config.toml
model = "contrastive image-text model"
dataset = "rosettes with rotational symmetry"
train_examples = 195000
image_size = 64
crop_scale_min = 1
horizontal_flip = true
translate = 0.06
tokenizer = "word"
vocab_size = 28
loss = "sigmoid"
embed_dim = 256
encoder_arch = "efficientnet"
encoder_norm = "batchnorm"
encoder_activation = "hardswish"
encoder_channel_attention = "se"
encoder_drop_path = 0.2
encoder_depths = [4, 8, 4]
encoder_kernel_size = 3
encoder_stem = "deep"
encoder_expansion = 3
encoder_widths = [24, 32, 48]
text_encoder_causal = false
text_encoder_width = 256
text_encoder_layers = 12
text_encoder_norm = "rmsnorm"
text_encoder_norm_position = "pre"
text_encoder_activation = "gelu"
text_encoder_mlp_ratio = 2
text_encoder_head_dim = 64
text_encoder_fused_qkv = true
text_encoder_bias = "all"
text_encoder_qk_norm = false
text_encoder_parallel_block = false
text_encoder_inner_norm = false
text_encoder_positions = "sincos"
init = "orthogonal"
residual_init = "scaled_by_depth"
optimizer = "adamw"
learning_rate = 0.0013
beta1 = 0.8
beta2 = 0.95
eps = 1e-08
max_grad_norm = 5.0
max_steps = 10000
batch_size = 256
epochs = 13.1
lr_schedule = "cosine"
final_lr_fraction = 0.05
warmup_steps = 300
weight_decay = 0.4
Rows from block 6 of the image encoder of a small contrastive image-text model, named by matrix and row number. Rows with one number belong to one channel. Each number is 500 + 25 x the weight over its row's rms, rounded and kept within 0 to 999. All counts start at 0. Numbers have three digits each. After the name is the row's rms in percent of the matrix's.
After each channel's rows are labels from the 100 images, of 14848, where the channel reaches its highest value: "responds to" is what is common among them; "peak on" is the class under the peak. Only what is clearly more common there than usual is listed. The data: rosettes with rotational symmetry.
# convs0: expand pointwise conv (encoder.blocks.6.convs.0.weight, 96x32x1x1), inputs 0-31
# convs1: depthwise 3x3 conv (encoder.blocks.6.convs.1.weight, 96x1x3x3), a 3x3 kernel
# convs2: project pointwise conv (encoder.blocks.6.convs.2.weight, 32x96x1x1, transposed), outputs 0-31

convs0.75 104:507481503513493469496489499502469515509568509514526503502500507531521481483533543434483479538500
convs1.75 095:516490474498543466513526474
convs2.75 109:511473527509520525530516508506489540516459504504489509523523504496441514515481465543517499470551
responds to: three-fold; cool
peak on: rosette

convs0.70 102:545446486493482542487500471560500496516500543508481474520497472488495494493490488498520521517545
convs1.70 105:492522537485511451518521514
convs2.70 095:476557504493484508500488537492538489462478444480539487489502500496467510510509538510463503471517
responds to: pinwheel
peak on: rosette

convs0.24 101:523477530500556497516477502541491500464500478499493542492510477472547462480489498472472466493487
convs1.24 106:481486487486446472487471497
convs2.24 140:523448503490513479500488526545466496451511526514482498507506473518535481459522476496464520531513
responds to: off centre; three-fold
peak on: backdrop

convs0.19 099:505516540531544522497517491443485521462536526509531492479467493541503494497533522489523512488512
convs1.19 096:463473467517505483463486483
convs2.19 126:511484517560516517491490478474516506466516534501529480507459487540466515497508522493476550485530
responds to: vivid; dark
peak on: rosette

convs0.2 101:475472477494508515456529509508497477560509475496537518475517507476525476501538501498492534552496
convs1.2 091:472481511464535527509533503
convs2.2 083:519524498489518506501483477475474530520494493523437462515464504508514509473488516504496444448483
responds to: mirrored; vivid
peak on: backdrop

convs0.31 089:545489499514480486460508535538527505512520489467509484513496450496490530476525523525481555516498
convs1.31 089:536501470514507469475460504
convs2.31 071:475473462501495509469527508493502517557514493478470476533483490494526520492553553496530510504485
responds to: grey; three-fold
peak on: rosette

convs0.76 099:535504520533481483525486464494503507464479505499462494514521468540481482477505506485473524445454
convs1.76 093:465512509473550501475517497
convs2.76 115:488480494464499505485548534504444479506532517497517476504488497473512524509507476487535476539553
responds to: cool; three-fold
peak on: rosette

convs0.51 103:428496493524470487506543505513499508481491516520482522512506554487510516535509495528550490476486
convs1.51 091:510484514498441484516497533
convs2.51 103:452505513497514463515516510491484495510494515565520523538479549507492527537478521496522469480508
responds to: pinwheel
peak on: rosette

convs0.9 095:461469491474503535465549497532463524530528517495474517508498555511480485479509516495518519509524
convs1.9 103:489479520496514473550526478
convs2.9 092:506533515492498494519533512481511496505475452490545458478509445462506456495512521530497470499512
responds to: vivid; cool
peak on: rosette

convs0.74 102:494474490493541523510505524511487515526488535497467503498504480535497474443562533462486507487489
convs1.74 092:487451477524536482509506487
convs2.74 077:495527522532505456556500455491504480493495481516520478497492533513493513540438471517486504505487
responds to: earthy
peak on: rosette

convs0.40 101:527467468491555539456510507514512476549516532494507513495493483477525470470493507517475509534510
convs1.40 099:482491525482457527512504539
convs2.40 106:515499512518548561496473526479486521518454510496475509501474480478483485476454476531477506476509
responds to: pinwheel
peak on: backdrop

convs0.90 100:487492539462524463501486558498490453522505472538497485532550519503495492510525530490502498483497
convs1.90 101:512520527509541535524524516
convs2.90 074:506447471522474500513487451516512535466509522499477473493439504510530475485499474479489502508529
responds to: grey
peak on: rosette

convs0.12 097:499500486499450506474499503504519484503477511535467491530492500481462521468503515567541472467520
convs1.12 095:510514552500530503468489475
convs2.12 093:473539501473538521491458484463503473537495484503505499470475481492539493523492527458473486483463
responds to: warm
peak on: backdrop

convs0.25 097:490509547454548504500512520474503500506478477521508527491522479503498473535459554494529468492505
convs1.25 107:482481490469485474498457466
convs2.25 098:506491474520449481502484507536481509487525519457489491513481466526459501493525489517458554529491
responds to: ten-fold
peak on: rosette

convs0.8 097:533495480490485520531465477528486521480510512496456485514462452482497506447509487500446506503522
convs1.8 097:496512527480467498532479458
convs2.8 091:499525482506508501514493461516526522439510508478491492492504504480488495575479486527468507465464
responds to: three-fold; pastel
peak on: backdrop

convs0.83 108:512429485454518488532515517482500503490499508533517505451483492489479510496513557510518503509466
convs1.83 094:467498470503513494457505460
convs2.83 167:505435483483533498546454503520496500473509488519515496473490480477464504493536533505499535495467
responds to: dark
peak on: rosette

convs0.6 098:470501502502499481497534489470455476518526444488559506505482503504548485521511502459512496528497
convs1.6 090:546526485480482470480479490
convs2.6 099:467490489526516464511529536483485490516526516481525524529495519490492497467423517473493478474508
responds to: cool
peak on: rosette

convs0.18 093:477538501495528515472479543470507501493506493514544545498493505489522498534453531491534456489478
convs1.18 104:511515528492544538510520524
convs2.18 098:533492494519476477542510489513498527474527483459470455503504492493469521484502464481503565498521
responds to: mirrored; earthy
peak on: backdrop

convs0.27 097:518501495527470529500533449472521482473500527468489469489461533548505502520501475496492540481516
convs1.27 089:519516515472509514444475504
convs2.27 094:496494508495562500539462492515479486476492474541518520504533494460550470491498485512511492519464
responds to: warm
peak on: rosette

convs0.35 102:569464480488496533489509488536492494501510541517505483519490484487498499450524525474496494522549
convs1.35 094:520508514481549497458502479
convs2.35 092:435512525498513446542495474478478446507479493512500520501493484529513538521502507501485489512476
responds to: three-fold; dark
peak on: rosette

convs0.46 094:517470456531494492448529507510488470518532508461521507494523499514475447478492539508525509497475
convs1.46 098:539502491534490463525521482
convs2.46 096:478505502512504485524535492503525542453520507486536507497518502518433472484464514498476488455489
responds to: four-fold
peak on: rosette

convs0.3 098:512492455483484510497507534537470480470550540467481501502484513526499485475514549455509493496492
convs1.3 094:469484527469545511481508511
convs2.3 078:480489507504537538473480469488485473536456531504498531499521521473480540544464478480494510481511
responds to: pinwheel; warm
peak on: rosette